config = dict(
    model='CTC image transcriber',
    dataset='numbers of one to four digits printed on busy colour backdrops',
    train_examples=295000,
    image_size=32,
    crop_scale_min=1,
    horizontal_flip=False,
    tokenizer='char',
    vocab_size=14,
    arch='vit',
    norm='layernorm',
    norm_position='pre',
    hidden_act='silu',
    mlp_ratio=4,
    head_dim=32,
    fused_qkv=False,
    bias='all',
    qk_norm=False,
    parallel_block=False,
    inner_norm=False,
    patch_size=[4, 4],
    conv_stem=True,
    layers=10,
    width=256,
    positions='rope',
    init='lecun_normal',
    residual_init='scaled_by_depth',
    optimizer='muon',
    muon_scale='match_rms_adamw',
    learning_rate=0.0056,
    momentum=0.85,
    nesterov=True,
    orthogonalizer='polar_express',
    adamw_lr_other_params=0.0021,
    max_grad_norm=1.0,
    max_steps=16300,
    batch_size=128,
    epochs=7.1,
    lr_schedule='step',
    warmup_steps=3260,
    weight_decay=0.0,
    adamw_weight_decay_other_params=0.01,
)
Rows from block 2 of a small CTC image transcriber, named by matrix and row number. Rows with one number belong to one neuron. Each number is 200 + 30 x the weight over its row's rms, rounded and kept within 0 to 999. All counts start at 0. After the name is the row's rms in percent of the matrix's.
After each neuron's rows are labels from the 100 images, of 14976, where the neuron reaches its highest value: "top examples" is what is common among them. Only what is clearly more common there than usual is listed. The data: numbers of one to four digits printed on busy colour backdrops. In brackets: how many of the 100, against the usual share in percent.
# fc1: MLP up (model.blocks.2.mlp.fc1.weight, 1024x256), inputs 128-191
# fc2: MLP down (model.blocks.2.mlp.fc2.weight, 256x1024, transposed), outputs 128-191

fc1.620,088,244,212,189,272,155,205,218,170,218,227,201,147,179,198,189,188,157,273,200,249,173,183,184,222,176,266,169,293,195,242,201,230,182,240,152,187,218,224,174,201,201,196,154,278,185,207,235,210,230,215,222,248,206,199,211,163,209,246,201,177,199,134,231,204
fc2.620,083,176,211,244,121,204,194,223,223,179,210,194,213,217,203,223,216,221,147,206,184,208,238,214,215,230,119,210,203,226,175,141,216,179,197,188,205,150,256,202,177,181,188,185,180,228,150,232,185,173,190,131,220,201,151,182,181,206,206,206,182,228,276,183,235
top examples: length: two (52 vs 25.2)

fc1.718,086,157,174,187,269,246,179,177,170,209,245,200,213,216,210,202,188,191,247,187,159,230,239,245,232,252,222,167,192,221,212,232,203,184,188,233,198,188,158,188,216,212,178,189,176,219,184,225,255,166,190,211,227,196,189,223,165,234,146,219,152,172,195,234,99
fc2.718,086,231,207,166,189,194,185,161,173,241,203,113,139,202,205,212,196,208,241,159,219,175,174,206,209,186,249,161,226,203,206,183,167,157,220,205,175,146,169,206,179,222,126,188,201,212,250,210,211,211,178,151,175,224,254,224,235,202,205,254,219,235,180,146,239
top examples: on a plate (66 vs 40.3)

fc1.118,146,203,202,196,260,203,235,252,175,177,152,188,260,232,225,189,225,171,193,195,182,193,157,254,188,238,163,218,177,199,194,195,243,188,214,164,222,216,233,169,211,264,218,222,179,175,173,202,182,166,196,267,158,197,147,217,221,195,163,187,206,172,216,195,212
fc2.118,149,174,188,147,213,220,240,118,187,189,212,174,175,154,191,204,194,197,250,187,163,183,216,207,181,176,194,224,232,230,214,222,177,241,149,226,196,172,164,255,179,201,180,196,205,170,247,235,175,203,186,219,221,221,196,213,235,211,230,216,231,245,160,158,159
top examples: the digit 1 (51 vs 22.5); last digit: 1 (27 vs 9.9); yellow ink (26 vs 8.4); last digit: 2 (26 vs 10.1)

fc1.479,102,233,182,175,212,186,249,225,244,174,137,242,230,192,201,193,245,191,264,197,247,187,211,201,174,159,163,267,204,180,205,179,181,206,230,178,185,195,156,157,205,219,161,220,205,252,196,184,151,205,251,234,257,217,215,213,237,253,204,194,189,171,212,167,215
fc2.479,101,158,202,209,189,258,174,166,180,182,203,203,180,206,171,232,171,113,182,223,224,172,207,219,184,182,241,178,197,202,200,241,187,220,171,241,261,193,280,199,199,201,188,216,194,204,163,215,246,239,156,187,150,179,228,154,146,199,208,224,174,278,200,252,192
top examples: the digit 6 (48 vs 22.9); last digit: 6 (26 vs 10.1)

fc1.752,126,164,203,209,205,255,193,194,200,178,149,187,187,190,229,184,186,168,205,158,184,171,191,216,170,213,195,221,153,204,192,203,187,170,227,205,263,184,166,220,178,178,193,246,206,201,146,238,187,179,213,205,203,179,200,209,126,164,230,182,206,224,208,246,184
fc2.752,125,232,169,191,184,189,283,230,161,198,232,208,186,189,168,253,212,218,214,207,203,197,179,206,195,193,244,196,213,167,215,186,209,188,233,273,193,235,177,182,176,240,223,198,213,215,211,167,164,222,159,193,198,223,159,131,179,159,226,224,175,221,245,164,210
top examples: the digit 3 (57 vs 23.1); last digit: 3 (26 vs 10)

fc1.178,140,201,228,205,173,216,158,213,183,216,178,176,228,226,166,211,182,178,191,218,202,160,198,223,223,219,198,163,233,190,217,186,239,122,180,229,187,146,211,231,178,214,156,179,195,166,205,205,214,207,210,205,236,201,200,169,182,213,210,217,211,134,231,234,200
fc2.178,136,249,211,164,246,162,199,208,175,234,162,229,218,185,233,200,204,163,243,170,167,192,225,233,265,178,221,163,180,199,205,241,239,146,179,223,195,176,202,198,240,130,176,214,229,225,170,260,187,206,183,200,186,199,184,183,243,181,209,176,139,204,203,177,199
top examples: the digit 3 (55 vs 23.1); last digit: 3 (25 vs 10)

fc1.413,137,183,223,226,178,155,217,230,188,223,185,184,177,191,195,233,214,167,196,187,178,224,200,265,222,214,153,205,235,194,211,163,195,229,201,241,300,202,197,185,199,164,281,205,177,176,207,213,223,159,260,204,245,192,192,170,198,210,198,171,186,229,236,261,198
fc2.413,138,225,230,196,238,199,171,201,202,212,200,236,222,186,248,224,186,216,152,224,203,186,140,214,189,193,240,175,214,180,185,186,138,216,167,180,202,189,188,216,202,225,199,183,166,231,203,221,288,174,189,186,229,193,181,223,226,174,181,211,236,241,205,165,176
top examples: length: two (55 vs 25.2)

fc1.83,115,131,167,204,178,207,234,210,204,169,247,203,192,172,196,185,201,147,230,197,265,190,158,190,254,190,202,172,202,126,216,212,218,191,233,265,222,200,202,188,192,218,207,169,196,217,198,181,176,194,183,266,209,183,209,198,210,165,147,184,153,190,189,186,201
fc2.83,109,250,192,198,217,181,217,166,185,206,221,208,208,206,204,199,170,182,232,227,219,201,184,205,230,166,202,217,182,220,233,187,167,140,183,197,166,209,207,214,136,235,235,192,185,246,165,214,168,273,213,169,198,197,227,235,226,252,284,277,210,202,164,186,226
top examples: bold (73 vs 46.6); orange ink (30 vs 8.4)

fc1.225,101,218,166,160,203,218,214,143,193,228,167,193,202,190,179,214,203,191,198,205,227,215,237,197,211,232,186,192,256,233,173,228,204,196,220,146,243,175,211,261,176,222,232,226,181,201,265,164,233,258,266,236,198,190,215,152,185,212,220,144,212,219,209,247,220
fc2.225,104,203,171,216,171,190,170,189,219,210,206,228,219,108,191,198,163,175,212,190,234,177,235,226,192,196,235,175,224,137,242,250,202,219,189,208,171,205,246,179,230,225,191,216,197,211,165,228,229,193,264,177,223,211,219,207,175,195,199,215,215,174,162,174,154
top examples: bold (75 vs 46.6); the digit 7 (47 vs 22.5); last digit: 7 (37 vs 9.9); purple ink (28 vs 8.2)

fc1.41,116,220,226,162,132,214,186,193,213,163,195,170,227,213,189,192,200,210,152,216,187,209,199,114,229,175,202,229,171,185,240,193,108,185,182,236,185,232,200,208,162,200,188,249,225,229,222,184,243,226,175,219,145,192,181,159,249,189,161,230,198,175,189,208,188
fc2.41,115,185,183,120,203,168,228,158,213,212,211,221,290,162,245,216,191,198,189,252,233,278,190,177,190,215,223,200,180,196,202,173,196,212,218,174,181,199,164,212,189,183,210,163,204,207,193,205,229,218,261,180,220,178,176,262,276,239,160,202,164,158,193,178,192
top examples: blue ink (25 vs 8.3)

fc1.505,086,186,224,259,232,155,229,214,256,127,176,196,180,210,208,217,204,196,188,223,200,171,198,215,238,178,164,210,151,143,184,204,171,162,180,185,176,137,221,193,167,216,177,162,204,230,249,214,199,185,150,198,196,168,229,235,212,146,211,162,175,210,197,243,183
fc2.505,088,223,167,171,220,180,196,201,171,201,245,253,238,212,225,209,209,188,191,194,175,193,236,185,201,213,218,135,219,204,212,242,145,185,132,225,217,188,112,220,206,186,206,212,191,164,189,226,246,223,153,194,201,197,197,165,263,188,110,204,177,218,127,186,261
top examples: on a plate (92 vs 40.3)

fc1.37,084,139,204,202,213,209,217,180,248,206,164,182,195,224,227,222,170,144,231,195,213,161,200,208,199,183,209,169,204,212,226,205,202,211,139,196,224,197,175,148,162,196,187,257,210,215,195,200,152,180,233,214,181,227,250,222,196,241,130,203,174,160,191,213,188
fc2.37,075,176,176,216,178,201,177,157,190,219,217,176,189,227,209,209,154,198,177,276,99,192,205,250,231,227,183,222,216,162,182,172,167,228,218,208,179,179,209,218,209,182,191,218,179,231,238,208,194,215,162,219,200,190,155,225,196,180,212,215,186,200,237,186,165
top examples: blue ink (29 vs 8.3)

fc1.57,101,212,161,250,202,166,165,165,220,186,205,203,190,189,179,243,163,173,198,224,246,215,203,238,147,202,217,192,111,196,219,186,219,219,186,226,194,202,212,204,249,175,194,195,243,200,191,235,173,191,259,221,161,230,129,175,247,169,204,205,222,219,202,234,155
fc2.57,084,231,198,175,216,190,218,193,205,220,142,214,220,222,252,225,172,196,126,172,216,233,172,212,223,205,154,203,248,184,226,142,242,200,212,207,158,121,156,203,130,200,194,225,182,189,218,101,214,214,160,155,230,199,229,219,198,227,214,255,184,189,204,180,243
top examples: on a plate (94 vs 40.3)

fc1.256,062,207,195,151,229,197,225,191,214,253,216,240,148,206,224,176,173,208,209,135,170,195,209,217,167,205,206,257,204,215,203,207,218,163,187,250,232,212,242,175,189,221,250,206,186,213,236,170,195,179,190,245,183,189,218,181,210,220,206,237,187,217,236,199,214
fc2.256,058,191,218,190,198,206,195,245,216,201,174,166,247,167,236,266,205,224,183,197,195,205,217,245,210,241,165,195,221,137,228,241,139,217,198,212,206,209,185,188,214,159,170,197,209,187,215,207,187,195,204,217,211,227,194,166,213,196,235,180,205,187,181,207,210
top examples: length: one (59 vs 24.6)

fc1.663,090,168,238,171,207,220,193,173,212,211,219,213,196,178,178,179,212,179,209,185,163,190,233,205,184,225,214,133,188,175,195,192,199,250,172,211,187,156,247,219,192,218,270,208,191,150,206,247,124,207,181,216,237,198,200,231,286,254,177,207,223,196,171,212,153
fc2.663,091,190,212,185,199,169,232,187,198,166,199,223,238,208,229,193,194,201,165,261,239,180,221,212,214,203,209,250,222,237,262,218,156,197,179,251,169,138,145,193,242,220,223,178,242,251,197,227,158,226,205,208,218,202,159,231,184,223,163,198,218,196,198,167,211
top examples: the digit 1 (63 vs 22.5); last digit: 1 (28 vs 9.9); first digit: 1 (28 vs 10.1); white ink (26 vs 8.4)

fc1.564,054,223,258,208,202,255,192,258,205,194,221,206,199,196,214,210,205,217,194,224,174,244,187,194,233,177,249,163,133,185,194,201,287,227,192,203,205,203,241,243,167,268,198,220,128,209,163,205,202,200,172,187,194,181,270,153,148,174,207,175,205,209,196,197,175
fc2.564,053,160,192,145,232,216,146,194,193,162,134,210,215,187,220,206,227,243,199,171,218,208,226,187,181,205,207,174,228,201,212,153,216,207,166,216,205,202,202,208,206,211,250,225,222,176,179,239,177,272,200,216,214,201,171,130,188,175,226,200,195,175,133,179,208
top examples: the digit 3 (55 vs 23.1); first digit: 3 (39 vs 10.7); last digit: 3 (29 vs 10)

fc1.763,084,208,200,208,212,237,234,199,186,150,243,197,177,217,199,211,175,214,174,183,199,174,166,175,243,189,166,170,211,240,277,211,253,225,191,220,198,241,251,201,205,179,206,244,175,189,188,174,218,202,224,219,226,197,172,168,155,219,160,215,169,203,188,199,213
fc2.763,079,184,192,186,223,203,233,226,154,242,182,209,223,170,162,211,138,128,112,228,155,240,170,170,195,189,216,255,168,236,177,189,187,228,182,161,206,176,212,199,218,158,190,175,216,204,202,180,217,206,199,188,208,193,215,234,236,129,256,142,212,234,192,227,241
top examples: on a plate (68 vs 40.3)

fc1.145,128,200,219,227,241,164,152,165,183,199,185,147,200,200,198,183,251,182,202,220,237,216,223,163,201,169,223,191,153,160,217,233,168,207,182,213,181,220,237,212,195,123,204,222,158,209,164,117,214,178,231,196,151,213,184,207,218,201,240,192,210,198,176,188,143
fc2.145,141,169,231,223,155,192,194,154,202,209,212,195,152,127,259,240,186,240,203,212,228,217,242,202,189,221,193,194,124,206,190,230,170,219,190,207,217,188,221,253,196,211,157,226,200,214,186,196,213,203,221,199,218,145,141,158,231,172,204,217,162,185,188,220,159
top examples: the digit 3 (48 vs 23.1)

fc1.408,089,172,204,207,206,208,177,206,167,185,162,181,182,191,222,180,199,202,214,204,206,152,214,160,182,226,166,145,227,233,239,190,248,239,123,210,238,229,228,228,148,187,197,157,165,188,204,183,228,212,179,156,174,202,219,228,148,201,184,217,176,191,171,140,247
fc2.408,084,202,224,166,174,272,240,192,230,225,214,184,221,204,171,229,207,222,248,248,240,153,251,220,247,248,214,221,193,218,208,187,165,201,194,204,200,175,234,244,223,198,206,168,241,176,270,196,176,169,193,187,213,173,223,154,210,214,187,177,176,220,161,199,234
top examples: blue ink (27 vs 8.3); last digit: 6 (27 vs 10.1)

fc1.223,058,205,219,213,246,181,245,211,163,186,239,213,198,240,192,124,208,219,207,168,155,169,213,195,208,172,253,236,195,236,222,179,253,164,209,211,192,217,171,176,210,199,168,206,259,228,236,197,198,205,187,192,233,234,148,196,234,203,175,180,165,177,171,154,237
fc2.223,057,175,190,224,241,190,156,154,265,125,189,177,203,226,231,221,194,202,159,219,185,171,215,228,188,225,227,170,194,212,204,238,198,223,153,180,165,186,165,213,273,222,204,176,115,207,183,189,211,180,189,157,235,281,264,138,240,199,202,236,194,186,157,200,236
top examples: the digit 1 (48 vs 22.5)

fc1.210,068,260,255,203,177,170,186,211,193,164,194,213,210,222,172,231,182,165,131,190,252,234,206,221,176,217,130,225,250,172,172,189,220,173,187,270,211,252,185,173,179,163,202,218,213,204,158,171,219,111,186,207,190,250,177,184,223,217,183,235,122,234,213,215,212
fc2.210,068,209,217,149,187,192,182,186,195,235,148,221,200,165,240,249,273,176,206,195,188,213,198,192,234,197,199,205,176,232,154,173,223,205,218,228,169,195,178,158,196,207,216,212,236,192,230,154,191,224,175,253,194,248,165,212,166,189,229,201,242,215,160,143,223
top examples: the digit 4 (48 vs 23); yellow ink (28 vs 8.4); first digit: 4 (25 vs 10)

fc1.432,108,219,178,220,171,178,160,190,222,256,182,209,225,193,214,183,172,217,193,162,264,202,245,233,213,182,225,170,205,139,198,168,206,177,195,209,221,239,207,224,219,183,227,190,185,225,203,220,168,228,194,218,232,183,218,223,154,213,179,203,171,141,203,229,149
fc2.432,104,204,171,186,210,166,282,221,224,175,224,201,214,246,185,222,229,229,181,195,176,195,174,148,196,180,235,201,185,156,207,243,216,219,285,219,150,148,161,190,177,234,178,234,183,256,202,226,280,176,177,226,173,181,176,202,193,184,223,170,204,193,196,212,256
top examples: purple ink (28 vs 8.2); blue ink (28 vs 8.3)

fc1.193,120,250,152,224,249,221,240,225,201,155,217,209,161,193,186,178,249,201,205,219,171,181,198,184,196,202,208,189,193,183,223,213,179,202,249,259,216,211,275,157,172,239,218,240,179,157,179,234,148,199,220,198,208,172,229,177,212,187,227,202,207,226,219,156,209
fc2.193,117,214,198,215,247,206,191,163,187,159,184,194,230,187,185,249,218,197,209,218,167,229,208,160,173,166,220,189,210,174,233,165,216,143,210,229,201,201,176,209,199,198,222,201,178,178,233,209,181,194,240,197,210,190,222,178,86,236,162,172,203,190,200,206,175
top examples: the digit 4 (52 vs 23); first digit: 4 (33 vs 10); last digit: 4 (29 vs 10.1); pink ink (25 vs 8.7)

fc1.296,147,219,193,176,125,164,212,210,179,199,192,221,206,225,208,184,196,188,218,222,219,197,166,201,208,156,168,234,191,175,223,244,182,180,181,179,160,197,203,164,212,173,216,195,197,225,179,165,184,234,181,209,177,236,228,227,215,223,197,184,231,223,177,223,153
fc2.296,147,184,159,183,169,164,234,246,229,230,144,209,190,220,214,162,174,179,174,186,240,233,224,222,197,176,194,205,236,212,160,228,140,235,167,175,192,240,183,222,227,192,167,197,200,209,190,156,231,185,203,193,202,247,188,225,206,191,160,240,153,226,197,208,156
top examples: the digit 0 (54 vs 22.6); last digit: 0 (46 vs 9.9); first digit: 0 (33 vs 9.8); last digit: 9 (25 vs 9.9)

fc1.78,095,219,170,150,196,140,201,195,197,175,242,222,232,225,214,187,184,168,259,200,203,200,235,222,229,192,175,214,181,248,179,187,184,206,181,200,224,225,248,148,165,230,173,234,210,176,241,220,203,178,182,162,173,197,234,238,230,190,197,186,173,213,169,221,199
fc2.78,088,166,153,170,201,203,253,161,223,271,188,217,203,192,198,242,241,180,119,219,217,183,211,195,216,180,200,178,230,218,185,144,165,227,216,159,188,201,188,185,193,220,241,182,174,191,165,141,169,213,197,198,227,214,188,172,222,166,178,246,221,166,206,198,172
top examples: the digit 0 (68 vs 22.6); last digit: 0 (34 vs 9.9)

fc1.640,124,214,235,196,228,201,247,210,169,253,190,193,186,182,234,231,217,172,201,205,197,176,248,243,190,210,237,205,219,197,208,191,220,165,193,198,261,187,157,215,234,161,201,241,204,176,191,251,185,218,212,199,229,211,243,225,166,227,119,170,159,189,210,206,203
fc2.640,118,195,165,209,224,237,168,165,136,126,211,224,209,199,141,216,209,187,174,196,169,213,210,158,168,202,184,169,245,252,219,238,221,175,251,253,175,219,175,230,210,179,207,184,216,241,224,158,186,251,210,243,202,167,192,186,245,231,172,148,219,243,227,194,195
top examples: blue ink (25 vs 8.3)

fc1.535,113,243,201,227,199,181,153,219,212,177,149,180,220,238,242,186,248,230,146,212,156,222,188,235,212,191,207,192,240,199,240,200,218,217,161,185,236,205,235,189,150,232,206,230,202,249,204,195,223,208,186,192,243,231,187,199,281,140,174,182,118,187,214,157,194
fc2.535,128,253,210,150,199,221,195,171,169,170,228,173,183,200,199,235,198,157,235,157,160,215,181,176,173,177,194,236,190,224,200,223,176,202,220,176,140,174,206,201,145,231,162,173,263,168,186,195,227,228,224,168,194,184,163,198,207,235,235,184,206,242,246,236,236
top examples: the digit 3 (60 vs 23.1); length: four (55 vs 25.2)

fc1.394,093,227,179,245,130,196,198,183,246,190,173,188,188,160,176,195,206,183,151,185,182,165,174,228,171,218,233,212,150,173,169,152,197,192,224,195,228,216,168,154,215,159,216,184,222,197,236,158,202,217,238,211,219,202,222,246,186,210,213,228,193,240,170,203,200
fc2.394,103,245,184,218,261,227,234,217,194,211,216,186,203,172,201,212,230,153,155,208,246,212,279,213,203,229,232,203,167,204,250,253,208,187,181,189,141,176,229,249,156,179,242,214,128,234,176,215,167,151,275,189,224,225,157,170,165,194,168,187,245,210,254,246,231
top examples: purple ink (34 vs 8.2); blue ink (33 vs 8.3)

fc1.346,112,277,205,191,175,203,231,175,217,194,190,169,164,188,197,214,176,217,219,193,146,205,193,222,218,190,203,176,185,190,160,206,147,207,188,152,134,209,260,178,185,196,195,206,242,256,199,203,189,155,169,242,146,178,231,156,211,188,228,195,155,204,188,173,220
fc2.346,115,179,215,193,221,190,169,179,182,188,146,195,212,191,219,219,197,197,231,165,199,192,230,175,257,194,195,214,176,229,195,216,176,200,237,165,201,185,161,218,198,189,226,221,196,201,204,213,223,198,158,164,226,222,210,197,150,189,256,180,229,130,228,204,195
top examples: the digit 3 (63 vs 23.1); length: three (54 vs 25); last digit: 3 (31 vs 10)

fc1.380,130,215,259,164,174,197,160,155,232,225,143,153,207,199,178,172,202,193,207,143,224,204,221,239,194,218,220,183,201,205,204,199,196,195,210,219,225,204,136,246,197,231,223,181,240,148,209,174,167,199,222,216,224,166,181,237,212,228,203,138,211,243,225,202,216
fc2.380,134,149,157,189,209,202,254,187,212,247,232,196,165,178,232,262,160,253,229,178,189,198,197,209,204,253,136,194,217,255,207,181,131,193,221,190,217,181,269,208,169,261,146,242,208,200,147,127,185,200,177,202,195,224,172,182,188,221,232,225,211,211,231,194,169
top examples: brown ink (33 vs 8)

fc1.709,132,170,217,217,164,239,217,197,198,174,231,224,199,191,221,244,174,245,203,200,296,204,160,217,168,177,209,239,181,148,171,188,161,226,195,150,205,177,236,234,210,184,179,270,272,238,211,200,189,189,203,231,183,222,178,216,212,249,209,185,214,173,190,195,202
fc2.709,125,166,209,179,155,170,170,149,218,240,201,214,196,208,220,132,226,268,188,163,142,168,231,172,168,193,213,194,249,230,226,205,224,196,163,187,138,191,252,226,223,204,190,228,196,189,157,189,149,208,172,197,202,188,204,221,178,174,178,193,175,189,194,230,180
top examples: the digit 4 (47 vs 23); blue ink (29 vs 8.3); last digit: 4 (26 vs 10.1)

fc1.677,096,196,165,188,257,144,213,212,228,231,221,244,218,169,214,208,214,198,184,202,259,213,141,177,150,153,158,184,178,217,203,196,261,184,226,182,185,177,217,199,174,234,163,250,241,190,197,162,204,224,226,204,155,210,167,209,183,210,167,192,195,199,178,215,230
fc2.677,099,176,173,265,220,196,221,178,236,170,276,200,217,156,181,166,225,235,208,156,225,160,228,206,180,217,220,207,178,200,202,217,158,186,158,209,214,164,191,195,199,166,229,150,168,182,226,250,195,227,239,206,190,173,232,153,172,236,163,232,215,173,202,231,186
top examples: on a plate (67 vs 40.3); brown ink (25 vs 8)

fc1.56,098,189,193,245,158,194,190,208,217,140,213,205,159,168,184,183,214,168,175,212,216,147,193,259,235,203,161,194,236,180,168,232,191,248,244,204,215,174,184,229,170,206,210,175,197,216,201,133,236,226,227,171,180,145,265,202,249,206,236,240,164,179,226,134,205
fc2.56,092,213,168,170,193,234,239,224,214,224,188,221,198,155,225,212,168,195,178,223,243,135,160,219,179,207,234,197,195,176,186,176,185,227,230,182,197,151,241,220,197,236,183,195,266,242,167,179,183,185,165,169,177,193,217,222,212,257,244,187,175,225,242,226,182
top examples: bold (80 vs 46.6); red ink (37 vs 8.4)

fc1.197,053,212,205,224,165,162,189,200,151,242,145,232,226,190,199,186,160,221,165,190,214,240,205,239,147,209,143,226,241,198,236,205,246,245,221,147,230,156,186,209,198,292,216,174,207,225,244,194,161,242,221,210,189,186,188,182,279,193,165,218,197,220,194,247,191
fc2.197,050,258,233,216,220,164,203,182,245,206,181,148,188,181,150,220,205,219,222,182,219,202,244,207,176,235,199,209,222,191,175,211,204,223,178,217,213,148,228,150,241,183,246,148,221,139,184,170,194,149,178,191,238,170,218,158,161,195,198,198,205,182,191,208,226
top examples: on a plate (79 vs 40.3)

fc1.361,143,191,245,228,220,168,207,152,207,209,235,220,229,271,215,105,188,181,180,209,178,180,177,254,176,219,165,156,203,203,233,188,198,189,161,193,166,189,224,167,185,125,226,192,202,219,199,166,169,267,179,255,135,262,180,189,239,164,189,238,206,228,171,163,253
fc2.361,155,177,153,204,242,233,165,160,126,176,250,228,186,213,215,216,203,175,221,189,168,159,203,234,256,224,203,176,199,230,163,200,194,185,237,173,215,175,170,186,210,206,188,255,194,211,247,250,247,149,244,192,209,173,198,254,192,154,192,207,196,189,214,227,146
top examples: the digit 1 (49 vs 22.5); last digit: 1 (38 vs 9.9); first digit: 7 (25 vs 9.9)

fc1.257,125,207,189,169,162,149,166,184,185,203,167,231,208,169,207,197,200,119,165,221,229,194,207,193,158,176,238,168,235,154,190,180,206,200,173,248,240,133,221,236,203,201,203,197,229,189,185,249,197,182,181,241,200,255,214,204,242,259,197,216,211,219,181,194,229
fc2.257,124,182,135,221,248,186,224,168,230,215,217,192,209,187,129,194,200,224,210,186,182,202,224,234,211,188,243,233,141,234,212,211,166,179,165,153,145,264,173,208,176,233,216,179,168,218,168,175,159,175,239,197,182,167,186,195,166,175,197,217,157,226,228,202,159
top examples: the digit 6 (76 vs 22.9); length: three (53 vs 25); first digit: 6 (30 vs 10.1); last digit: 6 (28 vs 10.1)

fc1.753,070,233,192,218,235,201,166,210,211,211,157,213,175,215,238,218,157,135,98,210,258,169,196,255,195,185,239,210,219,216,170,229,166,177,254,217,217,226,221,221,177,204,208,212,176,234,181,140,218,233,214,260,222,140,277,200,155,183,239,222,168,185,258,184,181
fc2.753,066,192,229,177,177,184,177,106,232,213,186,204,200,196,215,216,245,198,220,189,249,193,193,194,113,211,139,202,205,262,206,201,190,232,242,184,209,183,222,208,261,139,161,186,223,174,221,253,267,224,191,257,199,181,233,177,192,238,234,198,197,156,179,195,193
top examples: bold (90 vs 46.6); first digit: 6 (26 vs 10.1)

fc1.264,087,207,156,213,230,154,200,215,213,180,208,136,199,199,196,141,176,165,218,229,229,191,199,145,188,198,216,203,207,191,208,178,188,162,140,272,190,241,162,235,157,170,166,197,183,228,198,235,214,179,180,202,202,164,225,209,178,242,145,173,190,182,182,251,171
fc2.264,087,204,189,160,195,212,223,192,168,175,215,236,209,215,192,217,194,193,211,148,202,219,192,192,234,218,174,200,226,192,186,241,177,246,228,164,214,202,324,169,237,153,218,135,188,194,175,239,201,183,234,204,226,211,160,249,158,242,207,218,241,209,247,240,200
top examples: brown ink (25 vs 8)

fc1.331,058,266,237,223,232,246,211,185,196,198,137,214,214,200,233,219,190,231,169,175,223,199,246,237,248,250,159,229,202,236,242,163,195,216,183,225,234,146,196,174,202,193,196,222,216,213,181,228,162,236,222,159,185,227,218,207,165,201,185,180,207,185,224,186,222
fc2.331,055,152,209,197,192,172,206,186,191,231,173,162,155,201,227,222,228,226,228,234,173,212,181,159,217,220,205,248,166,224,169,275,197,188,207,204,140,197,208,218,154,218,251,203,166,161,173,159,185,275,163,218,152,208,197,227,234,237,191,192,261,193,213,232,200
top examples: the digit 4 (46 vs 23); white ink (33 vs 8.4)

fc1.292,116,224,215,152,174,164,177,186,159,181,219,153,231,261,203,197,150,216,204,181,212,225,160,161,181,170,214,188,217,210,226,198,208,170,187,273,243,213,193,146,195,157,205,145,212,230,145,180,218,178,191,185,197,180,214,126,176,163,178,208,244,181,185,170,230
fc2.292,117,143,176,239,252,194,180,224,227,255,180,249,219,235,135,217,172,210,191,214,181,211,239,227,240,178,211,200,197,161,171,215,165,246,191,184,164,199,172,205,169,221,181,145,140,164,235,208,211,199,215,212,243,188,203,196,179,207,181,171,198,210,135,245,231
top examples: the digit 0 (50 vs 22.6); last digit: 0 (30 vs 9.9); yellow ink (26 vs 8.4); first digit: 1 (26 vs 10.1)

fc1.480,051,209,214,278,203,155,218,217,204,200,209,156,246,179,214,209,241,191,157,169,108,210,164,221,218,200,200,201,187,213,180,221,186,115,237,194,238,181,196,211,210,211,155,209,214,184,184,182,167,215,221,214,229,248,161,143,189,169,215,191,203,180,220,180,169
fc2.480,047,197,254,133,188,186,235,210,240,240,208,221,181,191,237,187,133,247,198,207,234,208,199,176,196,181,179,218,246,191,134,230,191,207,177,229,168,243,231,183,196,164,216,246,222,161,152,205,220,204,166,204,240,173,247,171,201,220,177,197,206,231,215,224,218
top examples: bold (75 vs 46.6); length: two (59 vs 25.2); first digit: 7 (31 vs 9.9); orange ink (29 vs 8.4)

fc1.609,148,237,203,167,177,195,235,234,214,223,259,174,234,205,215,174,224,227,229,194,231,197,198,183,232,210,256,185,171,213,234,191,212,176,237,185,214,199,225,215,221,212,216,226,148,204,166,178,197,229,200,201,216,204,250,209,164,210,215,210,203,248,194,200,213
fc2.609,137,167,215,210,229,183,215,236,238,214,193,225,164,150,230,185,223,195,217,244,193,135,228,229,186,197,191,195,193,216,171,184,201,191,240,197,233,190,180,247,162,147,173,158,279,186,223,227,194,201,200,191,227,230,159,166,214,180,206,207,206,155,180,199,206
top examples: the digit 3 (52 vs 23.1); first digit: 3 (37 vs 10.7)

fc1.216,086,187,218,224,191,169,200,160,220,250,163,233,169,248,199,142,230,171,239,175,202,207,206,203,178,176,139,214,173,175,163,177,155,199,212,183,197,176,202,250,239,205,160,246,233,203,236,163,172,195,165,235,203,210,182,173,216,200,178,193,214,224,192,185,186
fc2.216,088,199,216,201,200,164,171,252,185,216,188,202,260,160,117,210,185,208,193,223,148,171,181,150,208,172,218,253,231,218,220,218,165,199,180,200,234,236,210,251,202,184,181,186,169,229,227,211,191,258,164,175,153,160,215,198,178,208,238,222,177,171,201,184,173
top examples: length: one (53 vs 24.6); purple ink (25 vs 8.2)

fc1.689,102,219,175,143,221,230,220,199,160,201,212,204,245,192,216,207,203,192,160,166,161,243,212,213,190,159,194,169,154,186,232,242,236,184,191,243,182,177,130,185,176,209,196,211,191,225,191,230,254,201,231,230,256,196,167,191,247,202,194,241,176,210,246,188,199
fc2.689,103,170,208,215,210,136,242,156,188,173,203,165,206,179,179,231,135,176,242,199,147,164,230,220,274,197,215,197,240,233,197,198,203,225,228,244,192,193,227,161,250,232,198,215,170,186,184,161,179,229,152,280,190,224,202,137,197,252,185,213,208,209,211,182,263
top examples: the digit 1 (57 vs 22.5); last digit: 1 (28 vs 9.9)